A small audio captioner, trained from scratch: encoder norm layernorm, encoder num experts 16.
Rows from block 3 of the audio encoder of a small audio captioner, named by matrix and row number. Rows with one number within an expert belong to one neuron, the router's apart. Each number is 128 + 24 x the weight over its row's rms, rounded and kept within 0 to 255. All counts start at 0. Numbers have three digits each.
Before each expert's rows are labels from the 100 clips, of 14976, where the router gives the expert most weight on average: "loudest" is the band of the loudest frequency at the time of the peak; "responds to" is what is common among them. Only what is clearly more common there than usual is listed. The data: struck, bounced, scraped and rolled objects made by modal synthesis. In brackets: how many of the 100, against the usual share in percent.
# router: router (encoder.blocks.3.mlp.router.weight, 16x256, trained with AdamW), inputs 172-255
# up: expert up (encoder.blocks.3.mlp.up, 16x128x256), inputs 172-255
# down: expert down (encoder.blocks.3.mlp.down, 16x256x128, transposed), outputs 172-255

# expert 0
loudest: 500 to 1000 Hz (55 vs 22.2); 1000 to 2000 Hz (36 vs 8.6)
responds to: thin (high-pass) (99 vs 12.1); membrane (48 vs 12.8)
router.0:147123093131099119095103097125128144146104137138096119154096167153109158114127132100127091081115138116107126114143154119112125152117120132099115149140099127107120126123096114103110145123135125108154108101123119112131096132178134096135086124134164117086
up.28:102129166112134155109084108148124104126171153116158132093134081132178122128145151093116138130204131128139087133125130139161120095125126141087134157110166105179084111111065123140149133156088099143112123161099150112130098092179157164172089088136114126132
down.28:132103137109208140099122106131098120128064132149123124146119135161115097138098102083129077147134154165081131112096088138121168103122168120122150165144090103107136105140136148167137162112162102121116128138136147141164121130138136145129142156157065134113
up.29:126118141130110120130128161145127151103123147163124112133178121124138164097179109122144166122082113117106181094122074115101180128093131131161166108114068175133113097127103116090113112106142136143190135106089148129118117139115127108146077133144136091133
down.29:134123118111131097102136125110083110139129091141116117150138138133109124135116118108086111119172149119116114156124190120112117095154111096114123195151169155114111110157104192101147108116186127077115120170156124093124106149116109112115107164140106127160
up.30:134102157119126154096129135147116144139152140150134075189170058081167135136134138099121128105174108163139125152139129140097109100106099153157100140118105178131126114144121081126173144090154141130128128126123160097129111116108187106139139143144169183166
down.30:105109129170130154124130101129153125144088150098113110128101105092137108147142137144081143163102119151205135142109073110128158106102083120092106090069105129177127162166156158131127098092131121099143131089135105124106161129115163112147068161158121149114
up.31:102098108154189136151123132167186148134093101141136153084120163110129153155100115131128133164108124107126148097145167156118080145103096126106129158165152134065122109105161124143156097145121146107146143135122139129145109132162110094156115119125148061141
down.31:170166160102140165081124107181098106120067156159096112132148130110132118166137127145127089123140125113144126130129125116167143139149098127106151104139110141173168131144171087130146123153100142102117120156124129089067097141100147096143147146102094131138
up.32:135169093106114142121118094144130105153147103068119093113135115139166121123149158124127115153155139110166099153099104119139113113136136110073148132108123124115115139165106173140147078114138146122115126160129103094151104133114102102086128133103141169083
down.32:160116133164145157147163147151161137147092105128121163109124101137138170164077129145144158133149103157120124109136132170152135142122127171114105112142144107126141102140113086127102096142096111150132118126136063109152104099113138132156121136131164132132
up.33:107123159144105168092130131114169145142133177154132136152154125159112116102136129126147102142131107124123139114139119146153139140127141142118149130140136130135109130085148111078154177082115137148101117148113158131061141126103135116109137155127121120135
down.33:094109149161124162149153124126080118134140104148134156104101127107121087122117158120113080121144103123066138108146117155130086138105114130132098116193105133126125093112153130110110153101175112123169119117114129076140115162120115133156105121134145175110
up.34:067129136071101149134092108150140162139174116167154161134079133135153124152113099127092111122146124093112091137138142119154099123113125150086142114120160079116148114177145128164114113108120137138109117145125114108145086110098136178101122119135141113112
down.34:134105112162113157148119166127108104081106100136148135103132098125141149138151129111142149132115158118105146131146120123149111127144151108166113108123146168149100119140137112129089139164133156117148104116137120155129147119098085115144137121126107135118
up.35:102131147150113138167133128152126165152163182085108103142115132178124132098139113141142124099096113149089117132096152134152126134115150143105126138139134117082110132154153117136179123116128123160125108162114101167096148179123086145070145133165170184117
down.35:156123120176103122127092130141145144106127109107136125135135140132128160100132125106094128166124112167136164143086140120121160067107155089115130172116152119117160103142135154175124130138114120132163135177136159099128108119134121127110085120097135106106
up.36:141149143085140133130144145130113161164134122136132125129136112100145129121175122134100131099124113081151111084131111140137095175179153126116096128155132108155099140138090101111147141058119166114139133116132113120133135133100087109119148143178143134147
down.36:130126176147138134135102126123123131151109143119139095153135076127138163139107148111126138117155169130090143151129113068120138145114125114134105099109187168147151143140131121135113142104108177127149118144108134172146098125136120138094129146139165134139
up.37:118118130129112155139117114135081121098170150137133136123124151123178099156109136092136130096134141153145117139156129160119136147130111117119124116130175139098135127135160123173149106155155154104123144112129127111161158123143145164161121133119116125150
down.37:157155118109131105154098124096156099182121124096142156125108163142127120146135129134091137136125092136174104140118131111188140126145169119101114149092160100111154089113150073141133128098144122138108125148115125104154104137121103148117118145088102122123
up.38:165118118142102087163143153112104102150108122102099129149124084098152151132123136126161142159161141129134149123087139142116171143155134093109114140087123128078124162147126139141112113164146133115140116104096082140180124135094147144108160145106089149149
down.38:123139125168122149083160159119178160153147143143095123147105171115132159091131134094124140109094141097154129136137115151131101134100148120117097097134162123128169136115125112098152117123134134153140148145116137137140097146150163114134131093117109133145

# expert 1
loudest: 500 to 1000 Hz (65 vs 22.2)
responds to: steel-like damping (54 vs 16.3); clamped rod (47 vs 12.3)
router.1:093126114142115115160094120136130126139118139115094116115066100142166171132141157115136123131131145144108155082097108092096125141108109124127125106156094134136170134176074139115130152150132116109142160163161102112168102113116141087148132147123112152110
up.32:121126154138114091137170167128154130110174127156129120122140148083155083099142176164078137147116134097137104149104128163156171129126128129128120151144128141127139139094153145132150113107158149137114117161089131101116172147116120146118125123103116091118
down.32:135168140155139143148129083162143102118110131146164152100122173137123129157114140152120084128156132122140118183106087174147120115157136119145148123178137138128129145136160151144118125126159174146116111142138111108137139172162147137147079148159159143116
up.33:119106131131114166114133171120169131184068115143141112147070121130105113123133136165112101154136122133122095100136149145148183144178120101144104119149192140116151124128113108159138140082121141136132121108083112084092113159142094170119113186128096160118
down.33:118114102108152126122135135172145175139132124122125125128126131136136137101142124088157126092071118101129140142104145104118181167148094106116189121132135099123145103141100161172126139123146134152101127135124074116140122148113088135133082134102125103155
up.34:138181150154149145108128156078101156110117108103074126127117095136087101134108151145153141090093131154134128108159089131146137106098170143147145135188136105085162143148070106104110132152147136122107143110124149081121128127136094166130100137130170139115
down.34:131107124140168158176136118149139103174168126140129149105131131076128158118134112111114162105103127119168158153173130106118115123108128147129108137117129139121141153135149065148143121139124090154154126156115117122131136124129157117088151153149124108142
up.35:122143129111113115101150173146138087128125153154181160145123124171114146088087164083106090138130088118137172115104136139177125156117172148118168066115117184117070129119115164111148108141108148117134109110141100130107194139125121086138156098148161118136
down.35:137119148111104113120105090118142187155122165114114158063131109146084100133127123080105119131124113111149083108114134151171098125139148168119149122113124106142136098111102095129108219079129129133124128132112153155146187110129100111135145135123126168116
up.36:102136133100100108123147132134178135167138059125143122129099155079176141094111159142085101098076086137119181199157132147096112155112121134147135147104104161152139081118125134141116150152113131106161114154124109143133155128135162144115133113128112092170
down.36:109127107109099141113091113115112130117108183123147081088127172141113093176141106145177099150155088137126122148096093136133126079145110126152139131158123083125172150109141131123116122128143095107107144124130131128145114130167118158137094140117143106132
up.37:101118147097147109178114145130090110085154142123105154156149110147118103159117166164119159127120074163125086101105113149121141140114146127146146137102145137133117167132102120103122113125162105087136113157095140094151111130151119103097124139075170142113
down.37:160162112100118128118162095148155119146135152105133154118144140124114134152141075164111108115099130130094106103162125116136101162130156142127126118157143119174148060124165114178122135112112140145146156112122075128108110103111101143101125145126148113116
up.38:147106132141104114166115138171106107165129143144105135109148131121134165139117108125145154126118132110124102126153157090148080157138148077077171158148108110102135124134101136160106145132091087112146132074106165156171115138113155052149139138114107216127
down.38:155147134168144097148100102131140140146125121139127102148117149103134136137119118172143144106084169135088165137166132141151093105133093121102096092118117109106120144143101104141122139139133144115139152095091123126136149144135147116132139137122161109103
up.39:110112126173128143166092138120148125093103135112125151114127121151140117124115126166152086161062096130108089079123119120118089129116126155116150128085109141130130152139112125151158106150137122124108172152110093158142182133119151102157079127086096127105
down.39:099152178188146149101141134105143121113151159155106122130143121145116168111142128139063125145141124136089140167116114156126139140134121125136111110151122155139140125100113141148136070094091135189121142071162114118154131180147144103124128085130073154125
up.40:101129140128122156133127124104098091127168158155169092106113096156101178144142099111093138181120097107106103118128170089103129112164112128152134141115162128151145112124133116097154161072160134137092074164120105103123135132147126095121082105148131133130
down.40:134150112141132075128151101159147170113119102120125107138143142156097072111124118115148094093132106111123175150152126119139135154132123115125162108138171086165088130165127140120115109158120150106168118110092130128129139119139121115140130114147148120135
up.41:110162115086162124177164071170128117124122120122116122104139121129098121105070148123163132136105134120053122126156088082123141154125127068097122103126179155105150098150086175145155133119103126126100127161125129143141136134115127093127163111118147080121
down.41:119133127158129132087122101149113105131160096104134128133096120091117102077099165164111156112153148139104120134177125122120115127108146128074116125178144146097132173170102087224123153103093121128159117110146101135160134118139174117152167176125119168122
up.42:132185136139125149094157144114169193136090086123155129105083111121153127148161119116110130187138106139145123159148124145104136114170104164136122091139134143145138116096155140161137109157088169131116110131101097103176145133084162113149083158100159170137
down.42:106125120154111142189155086096156044122150132135144149172163123149119122123137103110130154150100097103135127062112154139136169147155128137135138158145138077094118104149137092126108123124107097137129178181149118135095121130133146159115137132132160116133

# expert 9
loudest: 1000 to 2000 Hz (27 vs 8.6); 2000 to 4000 Hz (25 vs 3.9)
responds to: hard striker (99 vs 50.4); scraping (86 vs 20.4); material: rubber (39 vs 17)
router.9:134152099171136072087143157165154149118121142143145135157147155150072117155095162116152082128086130105154158164136123075139087121086145142147115127132104150145124100110124109116081168157083169109155126137144140172153152136136120155089148108135110134098
up.28:168110097152127161146162133112119146159174111134103113139133101181125135163113151151175118074115080103110136161119100143156137146113132137130105118128140127117117136101139142171109116123130127094178105142108123145113147131172133122103110097131134127131
down.28:136153144146131136134131109183175174153097124140145149141121140133128084147083140118156120130113170107098099115108111132155115141132118157130136112142110126135135126134116104138129073099120144171154120110131130127082139081104117090150094122125135126135
up.29:133116151124123134123157112114099125199127173153188151123135129150133115151133188125134165145153170113133168148123122142153128087163110122098125109092130136149118139145142110117144133140133109120123148124111121140136133108134129098128150155144109081092
down.29:130098125118133130103140148119086121132113087100137141108115111143107119115114095116103119125121090149146112101152130140163174156132150107174159129148148102115143130148145129183123113108147074111109144160126175145150108099106122079125139126148154121091
up.30:165119168164101136140117135123150133149097145115189153118113120154106107147093179190117109085127145157145114140114100142153112155103116118140102152126094125148128149145139156101152079136166122132109154137131104119131107139107161130132131126135142128159
down.30:110175134110157134134176106163117121160138119146096124120190113104134113147136120101171146134147094140093112116141084088119160172091094082109090136077144114143152159108146120147174109160173084132149097102139116128107144141096136135093112093157136135111
up.31:118173123087175141130131117129112093099119078171121095156128093104116123079122185105109146139132171130141110129113081143109125136156104097145113143120121120125110120121128141114115122111119134135132138122137103089067160148098134166110121123109152139147
down.31:151159117142109131146120076124091101138092147149131129126113083116153128097155131174157139164143133137095161072083129126117093106111091155099155136107152130128145124139141087132117142149133099095142130116135091120107131134170167110161113137163144116140
up.32:104115126113093129106102154156117170122105105127132118148145117135127105120129143120130075101120122184133164196105152127142161109153121142126105142127133144155142183108128081156130149134141114109164152079110120138154122140092093152133097128141158146095
down.32:160183162108138132110148127102137138119127153152171124132124124152090151169126184113143178142143105111102092135163119173126159144119106116140121142116119112116135124143138124138097101135091119107114133115148106110120086081094121136134142108111135140130
up.33:210127093140111143075132121150128109143138127107113118136103145138093120122111122108117096125155111126103087132108195135133102140150140107141159142105110123121109138139143141137106138159186130172171091113064126105163145091169121140139135164151174160149
down.33:117125137119081152149105119104160105127119109077145145105091092081127126147128101097129127108146139131164103110155139151138181175147118125075098112092061097158128140128093132153102113133164111142123142107169143142117137104139141157084112165151109093127
up.34:124107124131132157122112137136136173118151125164176108128125153132092125136116119114106079130110124132152124154150157117084144147115095100149147129138124077088164129137131109152122130123118065138114113148118114137124156152160132155140162161145105111129
down.34:165119115131131083097087109083091111126130122151175146155107103162119148169085109156127087155129137136139117105129083124122121130136093117105155124184156133127109103117123117136201136118095120126146100123104137106149119169112126105178151114132160178133
up.35:110127123089099146166159110128140099077158143090156143113135142096154138113110136169143130137108113137144154124152130129151087098101141139138104106121126165091156137147162127129088120126125138130105128128132141158163133128149081133112117154147141147138
down.35:145157118115201075158117159117126121153145136161149146129115096116108159134117128140142140126122150091116116138123121119140105112147124133135143133130139104103136112147092089118187124153138159160115131102134123149107090125157101119104121142152106123139
up.36:184137125137098102084099129164167112099120105143115144165081123110117153076105115107148111075100137108133135147142077162172104128102132114077114115131119100147115113123116195084075108097149143126107091129151084155115142149124140118128152139118175114116
down.36:128154124151120073121158134090174177120160107123160151144130121131142179109121153122160147158140147171120149148121149093140139120106088141148110158125099175131109144141152122135140127106164153133089129131090143139117140127100132139124078083113130134177
up.37:105155150127112111124123145130157131127151128128132125129131118131128166135104134125094116116100149123177122146152098138151075167098139109121110132102124138135138086114121122108181162149161137151127125159126133157126141136104108112138114086113152144149
down.37:082126109112147156146173138104156127126134132162117147094132117119162100153117117094136125150156130125100141133100113130152152129114137148131117133158150150151143102119116152127115112122159114081154197160147154161136129143125175138188157140139110111163
up.38:173099131086194160087134143158139088119118089097176126142075092103090115119154083116103132136143082141132116167110099122098140140116169139141160133118122155132180123159135088132137104127125115123140152094106149121117129118105106143091117144130127142100
down.38:138113139157132044131148112116095124142098141126075096116123094140127155103112139171109132135067101159136138143117138137128130093169143120121150148106107116101166111170107084188124148147138103116127170130086091155128135141133160126119152128109114158153